Rows from block 2 of the fusion encoder, named by matrix and row number. Rows with one number belong to one neuron. Each number is 200 + 20 x the weight over its row's rms, rounded and kept within 0 to 999. All counts start at 0. After the name is the row's rms in percent of the matrix's.
# gate: MLP gate (fusion_encoder.blocks.2.mlp.gate.weight, 384x128), inputs 0-63
# fc1: MLP up (fusion_encoder.blocks.2.mlp.fc1.weight, 384x128), inputs 0-63
# fc2: MLP down (fusion_encoder.blocks.2.mlp.fc2.weight, 128x384, transposed), outputs 0-63
gate.110,078,179,190,187,185,233,196,185,188,211,210,216,207,212,211,169,182,201,216,220,194,197,235,223,205,232,164,206,221,214,193,162,203,221,204,225,200,206,185,204,208,212,197,233,187,218,221,233,222,229,211,199,249,164,210,191,210,195,204,217,143,191,202,206,179
fc1.110,086,188,223,171,205,181,212,214,186,196,212,218,221,191,200,217,230,205,199,204,205,204,191,217,198,181,181,222,178,202,211,190,181,185,191,117,243,190,188,212,161,174,214,197,204,215,167,191,186,190,185,185,170,172,219,187,237,203,174,201,202,191,222,213,194
fc2.110,088,203,216,192,194,208,201,196,208,236,177,223,184,217,207,190,194,208,185,157,216,212,181,203,182,224,188,251,215,193,170,203,188,195,194,221,200,215,187,171,179,193,223,191,244,214,203,225,220,191,192,227,199,228,200,196,203,156,172,209,181,220,185,168,190
gate.111,160,234,216,191,195,157,206,226,189,190,222,205,232,226,234,191,218,217,190,186,181,218,197,230,215,204,188,175,212,207,182,221,218,179,195,204,240,198,208,222,214,188,199,208,199,210,203,219,174,180,214,146,179,207,189,210,182,211,212,189,206,228,180,209,191
fc1.111,136,199,221,189,182,209,186,157,190,229,201,200,204,182,220,194,186,214,166,203,221,185,184,195,167,155,216,206,206,186,213,187,201,180,224,223,206,201,203,193,162,193,200,183,235,200,189,191,189,185,200,246,204,163,188,204,175,207,250,218,212,223,193,178,186
fc2.111,151,208,221,195,160,214,204,196,202,181,170,194,176,222,229,206,206,212,181,216,206,186,207,198,182,206,200,240,207,226,212,196,201,204,214,213,220,218,207,208,168,202,238,228,215,190,159,188,165,202,200,186,207,170,213,171,220,192,201,201,213,247,173,215,194
gate.112,069,200,168,185,222,196,192,199,187,185,237,197,193,199,189,209,204,206,196,203,212,206,205,196,225,247,188,174,175,189,218,247,209,224,193,164,227,146,193,233,202,235,168,171,183,179,174,176,184,203,224,195,162,219,175,175,192,184,197,206,202,183,221,219,196
fc1.112,066,213,195,184,223,209,177,191,188,204,169,224,196,217,201,222,176,193,211,171,194,205,203,182,187,237,231,184,207,230,177,194,206,215,179,224,186,205,167,181,201,224,219,198,178,218,168,214,183,189,223,202,215,198,230,186,209,163,186,194,184,152,196,204,213
fc2.112,078,160,229,249,194,182,227,183,212,171,223,200,202,200,177,211,193,212,181,191,192,166,202,219,165,193,177,197,166,199,184,193,233,223,171,184,201,211,205,216,169,216,197,209,182,189,190,194,197,226,218,211,194,179,211,200,193,198,197,199,227,224,212,188,201
gate.113,100,214,216,180,210,199,213,204,204,189,206,193,182,208,209,194,189,205,193,203,189,215,191,202,206,210,193,244,167,189,217,216,198,211,186,239,212,203,205,191,193,180,192,194,193,188,212,168,198,229,209,176,186,172,221,189,194,242,181,227,181,217,131,218,219
fc1.113,099,203,192,208,218,199,196,208,192,172,174,193,237,211,202,185,187,177,191,189,226,245,182,208,177,204,177,172,220,189,196,178,198,211,183,196,221,204,182,184,170,178,194,199,222,180,190,203,184,196,201,212,221,182,204,215,179,171,249,173,221,193,226,207,191
fc2.113,113,200,197,182,189,228,177,251,162,199,223,192,208,188,175,225,179,216,204,215,184,176,164,181,214,256,203,162,225,167,212,185,183,206,231,221,213,210,214,216,200,197,203,179,196,224,184,214,199,209,196,188,222,174,207,159,164,214,197,175,239,192,194,211,191
gate.114,188,236,231,193,228,212,197,175,231,194,182,175,197,195,216,218,219,210,211,205,240,167,199,192,196,215,220,181,213,211,157,209,252,188,194,194,209,193,193,172,199,204,227,222,212,176,206,216,202,196,194,194,184,159,220,212,194,225,163,199,193,201,189,199,229
fc1.114,182,176,165,206,178,161,202,221,179,208,204,207,188,195,185,181,175,210,179,200,169,231,206,218,213,203,207,236,165,180,268,196,163,207,193,196,178,221,195,238,207,210,176,171,196,222,195,170,223,193,202,186,207,235,192,196,199,184,226,203,222,210,208,210,183
fc2.114,176,200,194,194,203,199,202,204,223,202,201,226,235,189,214,191,200,194,186,224,191,157,197,207,228,243,165,204,227,162,191,165,212,179,206,223,215,194,214,228,197,235,214,193,223,202,221,166,147,169,166,202,192,207,185,184,204,225,189,190,201,214,158,209,212
gate.115,093,217,172,179,194,216,210,158,173,211,209,191,188,202,218,185,181,205,139,220,257,182,173,193,234,196,220,213,210,203,215,191,170,171,199,186,171,224,178,221,173,195,207,198,161,185,212,195,199,164,197,208,167,230,190,201,192,177,218,156,214,203,197,214,179
fc1.115,100,173,198,180,200,169,249,161,207,182,189,218,196,204,197,168,199,192,193,216,257,199,203,209,218,194,202,211,202,190,228,202,172,170,204,163,162,236,171,209,216,194,207,226,195,228,213,211,194,186,205,209,154,209,184,221,202,227,232,175,193,189,212,183,187
fc2.115,093,210,153,212,197,216,160,242,190,199,207,189,195,219,208,190,214,196,207,215,206,177,208,210,200,182,223,227,202,194,258,191,178,222,218,196,179,227,212,196,195,205,200,202,226,205,223,224,213,203,221,216,181,184,197,196,165,208,207,215,184,174,217,214,225
gate.116,103,217,198,172,195,205,196,189,230,189,245,195,197,214,230,187,186,214,151,200,198,173,189,206,226,201,237,244,192,210,189,180,197,210,236,198,174,206,189,215,242,191,210,189,188,186,209,183,215,182,191,188,165,208,197,182,210,186,189,207,211,171,211,249,217
fc1.116,117,194,224,177,209,175,176,198,219,184,198,218,220,178,188,230,224,171,194,161,187,228,215,186,185,183,197,205,169,206,195,214,207,195,222,191,201,223,237,192,224,191,213,205,211,198,205,199,230,238,195,194,199,199,190,207,199,238,193,196,235,205,237,163,200
fc2.116,112,194,236,188,207,203,213,187,211,183,172,214,198,213,214,173,220,203,200,199,221,218,172,183,200,206,235,220,183,173,170,177,195,203,207,194,200,194,218,211,183,188,175,198,196,220,206,194,208,188,216,190,209,220,167,216,166,186,150,216,187,185,210,158,207
gate.117,079,220,228,178,175,171,199,206,195,190,232,184,195,202,241,169,165,197,202,176,211,195,163,226,205,186,189,180,223,193,184,178,204,174,195,182,195,199,173,190,189,174,176,187,176,257,211,187,207,175,172,171,202,178,177,191,189,205,235,202,185,208,210,211,172
fc1.117,073,212,226,215,191,208,217,192,162,211,179,201,206,176,230,193,232,243,209,181,203,211,203,193,170,197,223,177,207,200,154,217,191,192,191,236,186,189,228,189,194,237,193,159,178,221,193,218,189,215,165,203,233,224,222,222,233,220,243,197,169,203,185,207,213
fc2.117,083,202,196,166,167,210,201,206,201,191,218,199,197,157,176,213,197,230,190,214,239,170,222,178,216,195,228,197,207,189,206,241,209,190,203,228,192,145,216,204,193,205,222,223,222,208,196,198,199,203,198,207,175,214,244,216,219,192,240,214,195,181,185,158,167
gate.118,119,198,206,204,245,193,223,193,213,217,224,157,199,180,198,202,195,195,222,207,200,233,233,223,151,184,176,188,207,188,203,195,238,201,202,222,163,196,157,202,213,208,155,179,207,161,213,191,221,221,196,202,197,193,202,232,192,193,203,212,179,217,169,183,194
fc1.118,095,218,186,191,268,183,225,185,181,203,239,154,225,185,190,204,218,181,211,209,185,219,236,206,192,190,190,209,189,207,204,198,242,207,218,197,227,203,184,213,223,204,177,192,201,178,207,189,221,217,208,174,199,139,194,195,200,201,202,219,161,213,190,207,208
fc2.118,102,238,213,165,184,193,200,195,202,187,209,229,187,163,201,224,218,217,202,189,218,228,236,208,229,187,191,195,204,192,196,183,201,194,217,159,229,181,207,189,212,194,243,194,222,241,194,207,207,194,220,231,201,204,197,204,228,170,190,201,181,169,207,193,202
gate.119,172,165,193,172,177,205,206,182,205,161,189,205,164,197,171,170,212,195,212,183,177,227,173,180,162,191,183,185,194,216,187,220,199,203,173,222,217,191,154,175,181,204,222,225,208,179,195,226,205,217,202,216,184,180,247,197,180,201,199,217,215,219,211,224,206
fc1.119,166,245,185,225,237,181,200,223,221,221,188,201,204,159,230,229,177,220,196,200,228,178,233,215,244,198,208,204,213,199,216,216,212,177,236,181,206,205,237,196,196,211,200,184,199,222,198,177,195,169,187,181,232,213,171,193,233,173,182,185,176,177,243,186,189
fc2.119,162,218,198,164,163,195,213,218,226,194,232,172,164,191,182,184,208,211,173,202,225,228,197,202,204,196,171,208,181,180,186,202,206,169,185,217,182,183,227,220,229,191,199,210,183,234,238,204,174,208,215,180,215,229,180,187,213,188,195,216,194,190,202,207,183
gate.120,086,230,191,182,193,260,164,178,177,167,183,204,223,209,239,177,183,220,201,178,211,188,193,204,174,206,220,224,203,227,218,204,206,236,215,208,217,231,175,186,211,221,206,213,207,192,182,217,237,209,249,191,209,227,190,184,223,183,167,191,170,187,202,158,192
fc1.120,080,210,221,200,183,189,213,193,203,171,193,212,207,201,185,199,237,179,166,221,174,196,208,169,221,209,185,238,222,215,194,186,193,181,235,146,222,175,166,208,181,206,210,164,217,226,182,168,169,156,183,167,215,188,198,178,198,205,214,162,237,187,185,206,190
fc2.120,083,205,238,168,194,153,173,197,196,187,198,220,197,160,194,239,206,183,208,159,168,190,228,225,200,201,163,231,208,177,195,156,224,186,229,200,171,195,207,243,202,232,187,210,220,180,200,194,170,177,188,193,216,199,214,202,170,187,215,208,189,196,193,188,197
gate.121,104,185,218,184,221,173,237,203,211,180,199,168,198,211,233,219,207,206,214,174,212,202,195,234,199,191,201,238,172,218,214,209,195,181,192,188,205,180,187,215,169,185,198,180,224,192,176,194,207,168,164,191,178,199,240,190,216,173,236,217,202,229,186,256,205
fc1.121,098,217,212,193,168,214,207,203,195,218,186,163,201,192,176,174,193,172,208,196,234,208,165,175,193,195,200,198,182,196,169,189,203,200,220,227,194,201,203,209,176,220,164,242,207,240,239,185,201,217,207,200,194,186,188,207,192,237,158,212,176,181,185,181,192
fc2.121,091,190,207,206,189,188,174,180,185,195,184,174,215,212,207,201,215,205,222,214,177,196,189,196,205,184,204,185,195,207,176,199,213,225,199,242,185,206,221,189,185,193,169,225,192,183,230,192,205,231,217,204,230,236,190,222,199,179,205,205,195,173,197,164,212
gate.122,090,225,238,191,230,182,205,189,209,179,188,202,181,225,202,179,221,215,203,184,224,219,191,157,178,182,185,204,174,209,214,236,199,215,153,197,201,199,193,169,217,201,214,183,202,204,172,209,230,207,222,199,189,189,215,195,212,201,218,204,177,246,177,192,230
fc1.122,089,215,208,181,192,183,216,190,215,162,192,206,200,219,201,204,216,255,193,190,185,189,200,183,159,178,193,190,165,239,207,218,175,233,155,189,184,190,195,195,207,220,207,195,207,221,195,234,230,174,208,214,209,219,225,189,216,189,219,185,206,203,201,212,237
fc2.122,072,211,200,210,225,228,226,227,218,198,203,170,170,193,192,192,186,182,228,217,203,176,223,216,176,206,240,185,194,175,194,186,200,206,194,216,205,183,187,206,194,199,199,208,199,206,191,179,230,203,189,240,198,200,199,213,205,210,197,203,200,204,191,210,205
gate.123,106,187,170,201,196,206,216,213,200,167,200,213,191,180,187,205,167,200,214,196,205,202,202,189,175,227,226,211,186,197,219,230,186,170,183,165,233,187,183,177,232,188,200,198,224,169,185,208,217,182,204,225,173,180,210,196,198,156,176,229,201,168,188,199,176
fc1.123,118,187,221,212,243,196,197,181,211,187,187,199,209,203,202,179,205,170,199,219,173,225,211,218,209,201,185,195,210,198,195,186,220,196,217,201,160,197,216,226,175,206,202,194,169,225,195,224,185,208,210,192,222,215,197,212,199,234,188,200,194,212,200,193,202
fc2.123,131,191,182,210,196,204,176,241,207,215,176,208,193,199,227,200,201,204,223,193,194,202,181,176,177,172,187,202,200,209,252,182,190,219,157,218,167,214,228,194,220,197,179,160,260,226,212,205,221,219,236,165,224,208,189,222,197,225,205,177,172,219,183,198,213
gate.124,063,195,184,210,239,204,209,227,233,174,205,225,177,194,182,227,224,199,202,215,192,222,209,187,199,228,186,242,209,205,184,205,193,208,164,204,199,206,182,214,207,234,242,181,197,230,217,185,196,215,235,215,211,248,186,212,196,143,195,186,178,207,197,202,218
fc1.124,062,191,198,184,225,214,174,182,213,184,183,193,205,199,183,183,202,193,214,197,239,165,233,205,213,201,219,208,196,213,205,212,228,178,204,208,197,206,218,188,236,198,190,229,210,162,199,205,197,193,185,169,194,182,229,168,174,190,165,216,167,193,220,206,177
fc2.124,068,199,205,223,231,156,196,196,216,210,178,207,179,192,237,170,170,190,187,196,192,178,205,189,183,239,216,193,204,190,210,161,199,181,220,177,198,210,185,206,191,199,182,190,200,189,219,178,211,185,184,195,221,204,178,197,214,178,201,200,163,169,217,193,204
gate.125,065,230,191,210,212,183,215,195,231,163,191,196,222,210,193,238,161,202,177,176,234,183,199,221,193,211,219,200,201,177,213,218,230,189,194,221,222,148,187,194,205,203,208,208,202,205,191,205,243,197,224,181,187,205,201,188,183,210,218,200,148,195,232,199,207
fc1.125,068,211,202,185,180,225,226,195,212,164,168,188,233,203,203,180,194,173,215,209,218,204,215,176,193,204,237,218,205,196,218,210,179,178,222,195,201,179,184,195,206,211,213,221,221,196,192,224,201,177,187,168,172,206,191,197,198,171,201,226,181,205,211,198,213
fc2.125,064,183,179,167,230,181,185,197,200,186,190,192,207,188,206,212,189,197,201,191,228,209,228,183,190,216,228,218,185,204,206,155,236,197,200,204,234,202,191,229,192,208,234,184,166,200,195,194,220,164,198,198,195,229,196,163,184,204,187,177,221,194,155,211,219
gate.126,061,201,184,183,187,220,219,178,175,190,194,193,218,214,207,200,195,173,223,201,225,187,175,196,205,236,212,209,211,201,183,218,271,196,226,217,209,217,143,191,218,226,176,206,201,198,195,203,212,193,201,186,175,210,186,205,219,220,197,183,176,199,199,178,165
fc1.126,061,196,187,243,202,198,167,188,211,202,185,191,202,220,203,151,176,218,195,194,195,218,208,212,184,213,201,183,168,232,219,187,188,194,242,204,209,194,227,158,208,195,226,192,212,196,188,167,189,219,197,169,217,189,230,249,170,213,174,205,168,200,221,207,193
fc2.126,066,147,174,225,195,243,188,216,192,193,147,220,201,256,230,214,207,171,197,200,203,207,193,172,164,222,223,229,191,192,215,234,222,227,182,223,193,203,207,202,190,221,189,191,196,225,221,204,188,217,181,218,211,179,220,187,211,223,200,161,241,200,181,186,216
gate.127,099,198,216,205,188,202,186,182,223,161,198,195,164,215,220,189,227,217,225,181,218,202,176,212,194,192,212,244,211,204,170,170,211,225,202,181,224,213,192,202,153,215,205,222,241,192,181,216,221,181,209,238,214,190,228,217,222,199,178,221,182,226,195,228,216
fc1.127,086,201,202,202,181,199,209,164,213,244,194,219,198,191,160,208,217,210,185,209,243,210,198,191,197,198,177,248,217,181,199,194,156,219,198,183,196,215,214,205,177,191,192,184,167,187,225,178,209,196,186,238,203,196,178,214,200,178,178,194,227,196,192,172,200
fc2.127,094,177,217,179,244,223,162,250,182,209,196,166,199,209,226,206,214,218,222,184,194,190,172,184,167,199,175,176,234,218,189,181,183,206,199,208,204,193,197,197,168,186,186,231,204,211,222,218,232,219,199,187,187,219,188,173,192,171,207,207,207,176,199,170,198
gate.128,108,221,172,207,214,201,152,184,216,215,256,194,193,212,197,199,199,231,196,204,230,194,186,214,179,236,216,227,176,182,221,205,236,183,186,198,225,209,193,218,200,207,221,209,183,196,192,206,195,198,214,207,180,182,199,202,203,238,209,261,202,235,222,197,190
fc1.128,108,216,215,188,205,176,165,207,175,265,188,174,195,191,224,222,224,231,209,195,186,183,199,222,212,231,205,228,172,202,192,211,188,174,222,206,201,202,201,202,204,200,215,218,161,202,189,191,171,205,226,198,214,193,188,229,181,251,205,203,219,204,232,194,224
fc2.128,136,177,176,169,181,225,157,238,195,220,175,176,216,180,222,169,218,195,180,203,191,190,200,231,184,221,205,156,193,236,204,236,170,227,187,182,201,187,217,199,213,202,207,226,189,196,202,219,195,215,182,196,180,223,194,233,174,235,214,205,222,200,208,195,211
gate.129,153,219,163,200,233,224,211,224,217,178,199,176,197,231,229,198,195,210,149,196,186,178,175,197,188,210,217,217,187,183,196,182,204,218,208,173,213,203,183,218,219,221,176,184,251,180,190,190,235,201,202,195,199,154,151,169,163,216,211,186,199,194,210,233,210
fc1.129,144,201,243,227,199,202,168,182,186,211,224,214,215,194,212,211,225,192,240,223,164,178,211,190,210,208,170,205,220,228,197,210,213,205,186,236,186,218,217,200,160,200,224,193,168,227,191,213,194,203,209,215,225,223,257,226,240,180,201,234,209,213,188,196,197
fc2.129,148,189,201,176,224,198,186,260,188,243,173,218,170,170,213,165,202,214,157,213,180,175,197,207,201,228,201,195,206,173,230,187,176,199,223,197,182,228,180,176,233,239,201,209,187,241,215,206,201,193,231,228,220,178,190,185,216,190,228,176,185,208,222,196,192
gate.130,061,212,184,162,191,175,197,193,208,179,201,181,224,217,188,241,225,223,177,197,234,175,221,209,208,201,173,212,191,208,201,225,222,178,228,140,194,192,229,186,197,198,226,159,206,154,218,191,189,193,194,189,216,165,217,192,203,204,221,207,171,212,188,176,172
fc1.130,051,170,187,211,215,184,198,235,223,211,192,185,168,221,206,187,163,203,194,213,180,222,184,203,200,213,221,195,206,203,215,193,168,204,218,166,186,191,164,201,175,219,202,192,211,229,216,212,256,174,180,190,213,205,178,216,211,163,213,169,234,175,143,199,178
fc2.130,052,200,203,198,221,219,166,214,236,246,179,179,185,238,220,220,162,202,173,227,221,201,207,185,194,213,207,235,237,212,221,185,213,225,200,177,215,236,196,201,190,195,166,168,192,198,216,192,242,187,203,183,211,197,195,182,200,217,188,200,192,196,170,227,200
gate.131,091,192,184,190,196,194,203,170,205,195,215,205,222,182,199,156,184,213,197,176,193,167,236,231,182,171,197,231,211,184,196,191,253,198,180,223,197,153,196,182,198,241,204,236,228,196,214,212,203,220,182,175,214,200,219,199,225,172,189,230,200,202,223,215,201
fc1.131,084,197,167,224,205,188,221,213,198,178,195,184,177,190,233,185,174,190,199,190,190,235,174,211,227,217,204,192,210,172,216,207,201,201,191,202,207,178,202,205,203,185,162,220,183,210,184,199,185,202,168,222,237,197,172,173,176,168,234,207,252,175,217,201,200
fc2.131,082,204,220,170,191,171,192,191,167,242,169,178,191,184,173,188,200,193,161,208,184,203,212,181,161,196,150,247,194,222,216,196,200,217,192,183,191,185,223,230,246,195,181,213,171,184,225,191,210,200,162,195,197,196,187,198,193,173,192,217,214,182,166,175,232
gate.132,128,179,201,164,205,189,228,218,242,220,192,202,219,204,199,182,177,196,219,193,200,222,185,172,189,216,164,209,192,215,180,200,194,196,240,159,212,176,197,179,185,192,218,191,208,181,245,236,152,182,187,160,208,175,197,211,204,156,191,217,172,227,214,178,194
fc1.132,126,176,232,214,198,221,194,220,173,177,207,184,159,196,211,218,198,183,217,187,245,197,227,154,197,215,216,238,214,177,176,214,186,200,185,182,207,207,211,210,203,202,196,188,198,180,179,155,228,185,218,200,173,217,186,205,184,211,194,216,188,173,185,191,219
fc2.132,147,206,226,201,204,166,201,194,207,215,208,236,223,183,201,209,190,217,200,215,199,207,217,243,270,221,188,205,199,184,182,214,206,237,199,184,171,156,169,192,238,219,189,199,173,205,159,203,178,218,192,215,221,160,202,216,221,212,220,204,212,210,203,214,172
gate.133,083,200,222,184,176,161,198,203,214,200,189,182,191,189,178,206,233,180,181,229,192,223,211,206,217,186,200,246,166,188,212,224,228,198,187,203,213,185,179,209,217,198,217,201,224,178,226,200,193,227,151,229,202,150,227,232,212,198,225,195,174,209,172,204,180
fc1.133,084,175,203,190,188,209,182,224,195,190,215,196,204,201,189,187,190,183,154,200,176,188,162,200,195,239,184,193,206,170,227,234,165,217,184,185,159,196,195,225,171,214,216,203,197,197,179,184,176,190,175,199,162,199,172,191,195,243,177,190,227,207,197,203,200
fc2.133,083,216,222,235,177,222,203,192,214,198,190,161,187,165,174,166,199,168,192,185,216,189,185,230,166,199,219,227,215,191,210,190,211,231,220,211,178,196,224,240,185,187,191,214,207,187,226,208,220,215,223,208,202,188,216,212,189,214,219,213,158,166,197,170,202
gate.134,107,218,221,190,189,178,220,195,239,186,190,212,185,216,212,196,217,209,215,188,204,210,187,191,171,228,201,215,152,228,190,223,198,185,216,170,212,153,226,207,189,182,199,211,210,174,197,213,170,223,207,198,173,185,231,210,202,199,212,210,198,229,198,224,201
fc1.134,097,181,235,216,215,236,226,216,207,225,176,202,169,223,229,164,188,192,186,189,187,229,191,202,190,200,202,176,192,170,201,174,175,206,177,180,193,235,169,185,198,172,218,169,195,207,200,176,158,224,210,202,197,239,208,182,222,197,232,213,221,183,185,184,206
fc2.134,101,240,163,176,216,197,187,202,217,201,193,210,215,177,200,227,207,193,157,208,206,174,207,191,192,249,195,155,169,226,204,192,203,177,212,220,169,176,196,180,187,204,236,210,206,224,190,243,191,194,224,204,219,211,189,189,204,214,174,201,222,196,203,221,206
gate.135,066,185,202,198,241,213,158,206,213,176,236,188,190,223,198,204,186,210,213,206,199,177,230,230,165,251,199,205,195,194,218,187,216,221,209,212,211,195,176,158,187,191,222,216,220,175,185,211,224,224,236,206,204,194,205,189,218,198,203,216,160,215,211,198,182
fc1.135,066,197,190,226,234,212,185,214,221,212,202,201,175,205,214,199,181,188,238,209,197,200,185,214,198,231,217,206,206,206,225,188,224,235,207,182,232,175,207,191,219,199,235,213,249,158,177,181,198,225,258,212,206,219,227,169,159,213,196,193,185,226,195,192,200
fc2.135,065,205,216,211,178,223,219,199,189,194,194,207,207,238,183,194,172,199,202,210,195,200,215,187,233,173,214,202,188,168,208,204,199,220,209,197,197,187,206,224,223,173,229,170,216,186,183,209,222,188,210,246,193,233,184,208,220,193,213,190,184,197,229,178,186
gate.136,110,219,206,209,189,201,184,193,205,170,197,258,226,210,226,183,179,214,153,177,221,145,174,180,182,200,184,237,201,202,199,225,194,214,193,156,220,207,206,209,209,181,214,216,200,137,215,222,235,195,184,207,210,194,189,173,202,213,203,202,210,216,180,190,206
fc1.136,117,182,211,206,212,213,267,205,216,235,236,177,176,232,195,225,212,211,199,201,191,224,165,236,213,187,219,186,222,202,199,205,199,201,203,209,182,203,190,184,171,238,220,205,177,218,174,188,189,206,187,156,219,173,173,212,219,217,213,221,219,216,201,195,196
fc2.136,118,170,212,201,173,192,195,210,218,189,195,177,196,200,201,165,174,210,193,211,184,212,208,198,216,219,174,166,214,182,213,172,224,177,194,228,215,202,205,204,180,171,182,205,157,208,183,200,175,174,169,183,206,180,200,198,193,205,221,171,212,242,188,206,210
gate.137,081,187,172,160,220,208,174,211,155,193,200,215,227,198,214,211,190,170,230,186,235,207,209,197,184,197,221,203,202,192,174,190,175,217,196,179,197,183,195,222,197,183,179,222,209,186,202,204,173,215,167,222,204,234,174,213,218,225,191,180,203,185,219,196,213
fc1.137,085,242,209,218,186,200,213,214,191,229,184,218,189,185,189,213,190,207,181,143,201,157,207,228,196,196,211,192,213,184,224,205,231,232,187,228,191,217,200,204,167,178,213,184,200,223,199,222,214,183,196,222,200,216,188,165,214,237,204,193,196,163,216,191,189
fc2.137,084,214,175,228,191,226,195,194,190,220,143,223,189,187,211,228,185,182,194,183,210,204,174,184,159,202,193,192,193,226,233,199,198,185,212,207,223,186,210,223,181,199,178,235,188,203,184,179,188,194,198,186,196,268,195,203,190,203,174,184,216,219,192,206,226
gate.138,092,187,221,194,199,205,204,189,227,220,214,208,209,222,194,210,198,200,194,176,175,209,197,210,234,200,196,209,198,179,173,189,201,226,213,134,238,197,214,178,177,220,177,207,189,211,222,203,187,209,187,213,199,171,228,198,227,180,231,204,172,182,192,177,189
fc1.138,085,183,211,199,195,177,179,197,216,178,195,185,208,206,212,156,213,200,207,185,177,198,162,201,196,175,236,215,204,189,204,203,196,209,233,194,218,173,206,198,155,198,199,172,234,205,190,202,210,195,185,182,184,182,170,211,178,246,209,203,196,161,184,227,203
fc2.138,090,226,218,216,203,231,205,190,213,209,154,204,192,187,203,192,195,184,196,229,231,230,211,201,187,210,191,190,223,199,222,155,242,221,184,228,192,177,210,218,168,209,206,213,207,199,194,223,162,227,213,227,221,212,219,196,209,206,199,179,202,198,165,189,212
gate.139,092,218,183,215,182,189,182,219,173,209,235,194,213,238,240,166,191,221,168,229,178,209,186,183,217,201,229,216,195,218,203,163,212,207,193,153,235,214,198,172,208,198,157,217,214,223,193,162,193,190,168,192,215,197,193,195,183,185,205,198,239,164,216,173,200
fc1.139,101,176,159,202,202,247,188,191,179,196,203,184,198,187,212,171,195,174,211,214,199,222,191,166,185,218,223,193,189,211,157,201,184,198,194,234,204,240,227,201,229,201,183,183,200,202,163,170,174,224,144,200,215,220,201,215,225,182,190,204,225,198,200,164,212
fc2.139,098,208,199,176,197,233,206,205,208,201,214,162,180,190,165,208,244,198,202,175,182,221,204,222,201,223,174,156,166,178,181,209,179,186,184,177,190,195,185,196,248,194,221,181,216,223,193,193,203,197,174,196,178,204,199,179,179,221,181,210,182,183,194,201,191
gate.140,064,199,179,187,199,228,225,215,216,184,212,175,219,220,178,173,193,214,189,195,194,205,208,193,172,195,229,221,234,220,194,199,196,206,192,184,223,196,219,167,176,202,173,175,191,192,182,183,183,170,230,178,200,171,216,202,201,203,210,184,168,190,226,228,169
fc1.140,069,210,208,198,188,190,219,199,171,195,210,217,204,214,193,178,213,191,196,208,187,238,183,236,216,210,183,198,221,170,231,187,246,192,178,243,227,228,209,200,197,201,181,225,214,218,204,187,225,197,185,192,180,167,216,229,199,222,202,220,201,220,180,200,227
fc2.140,067,184,189,228,223,203,191,228,178,181,186,212,161,194,197,233,172,212,212,209,196,206,185,212,198,205,181,208,193,195,210,229,182,182,207,246,249,198,207,220,200,205,143,212,212,205,183,180,226,197,243,180,172,208,202,176,179,211,197,226,186,209,200,207,192
gate.141,088,169,134,221,182,190,179,193,180,194,196,192,198,246,195,216,184,178,203,185,195,175,178,193,200,204,204,184,190,181,214,188,211,211,197,227,196,207,191,202,237,191,155,209,237,198,192,188,203,215,229,226,212,208,226,241,191,175,223,218,207,189,186,216,185
fc1.141,092,190,148,215,204,207,190,240,211,193,239,179,181,206,191,206,188,161,194,200,196,179,240,198,216,215,219,216,207,194,217,172,203,194,193,215,225,200,170,167,219,201,218,168,232,206,220,220,213,237,192,175,198,216,210,208,166,161,199,209,205,188,175,183,197
fc2.141,110,202,250,197,210,210,218,176,204,185,213,206,189,187,208,183,186,221,192,210,234,183,185,193,215,203,185,203,224,163,140,217,185,164,244,187,201,201,226,227,202,206,190,201,193,194,193,173,180,172,190,241,201,231,179,178,214,177,198,200,222,193,213,210,210
gate.142,086,238,217,181,215,176,222,202,222,200,191,193,190,221,188,222,177,180,200,214,245,196,221,205,189,248,194,215,194,176,191,207,194,171,207,144,191,212,190,210,229,167,197,197,190,200,244,223,202,221,199,217,182,181,221,220,176,176,175,213,228,185,218,188,208
fc1.142,078,207,213,191,206,176,198,221,191,230,218,186,215,222,195,238,220,217,187,198,223,191,201,186,195,255,212,214,167,179,180,229,214,179,188,168,203,150,196,222,196,207,209,216,196,235,193,197,181,232,167,195,190,194,216,202,220,212,200,182,234,205,181,191,219
fc2.142,080,195,143,187,166,200,182,219,200,195,205,234,207,199,165,196,190,187,170,211,227,184,174,188,204,251,196,177,203,223,244,213,217,207,227,204,238,203,187,187,228,192,178,184,233,194,213,177,178,198,199,192,230,196,195,198,212,177,213,149,170,194,179,172,196
gate.143,075,201,186,172,176,181,205,201,190,241,246,214,219,195,229,192,208,186,211,186,187,207,188,197,189,205,203,220,219,156,212,228,228,188,206,188,192,190,174,182,185,191,213,178,215,204,208,208,208,184,153,205,227,210,183,187,210,232,266,209,201,220,210,234,216
fc1.143,079,189,187,170,167,184,168,192,191,165,210,188,220,187,197,180,205,213,208,177,194,185,195,204,201,217,201,205,190,213,161,170,167,193,201,170,230,212,230,192,193,208,220,234,189,193,210,193,207,164,208,160,191,195,245,216,162,176,165,215,233,161,211,195,193
fc2.143,077,205,226,222,213,200,224,194,204,222,213,189,208,203,182,193,215,182,203,198,178,173,197,191,209,190,191,166,247,216,226,190,188,222,195,200,213,243,242,192,216,199,195,138,203,204,175,162,209,181,194,191,181,188,171,203,158,224,194,204,218,163,206,210,191
gate.144,094,206,183,191,187,179,206,198,207,192,181,196,202,193,227,188,201,180,204,201,211,175,211,218,181,200,183,228,183,213,247,220,210,207,220,141,191,223,187,215,181,179,165,217,189,177,225,227,257,186,181,192,196,213,203,208,210,185,200,202,184,193,223,211,205
fc1.144,083,215,202,214,215,160,166,196,195,174,211,196,184,193,233,216,186,177,241,194,232,215,216,219,213,208,217,212,160,181,190,241,234,193,208,175,211,196,192,206,195,187,210,230,211,199,200,196,231,212,191,182,171,181,186,226,205,181,194,193,191,195,216,232,199
fc2.144,090,202,156,186,183,173,185,196,191,212,178,218,214,193,198,195,172,192,200,195,188,201,182,210,204,217,188,226,229,179,212,172,203,235,188,186,249,217,222,211,215,159,199,182,202,207,226,208,154,181,173,187,198,151,222,199,202,180,196,180,206,211,187,208,211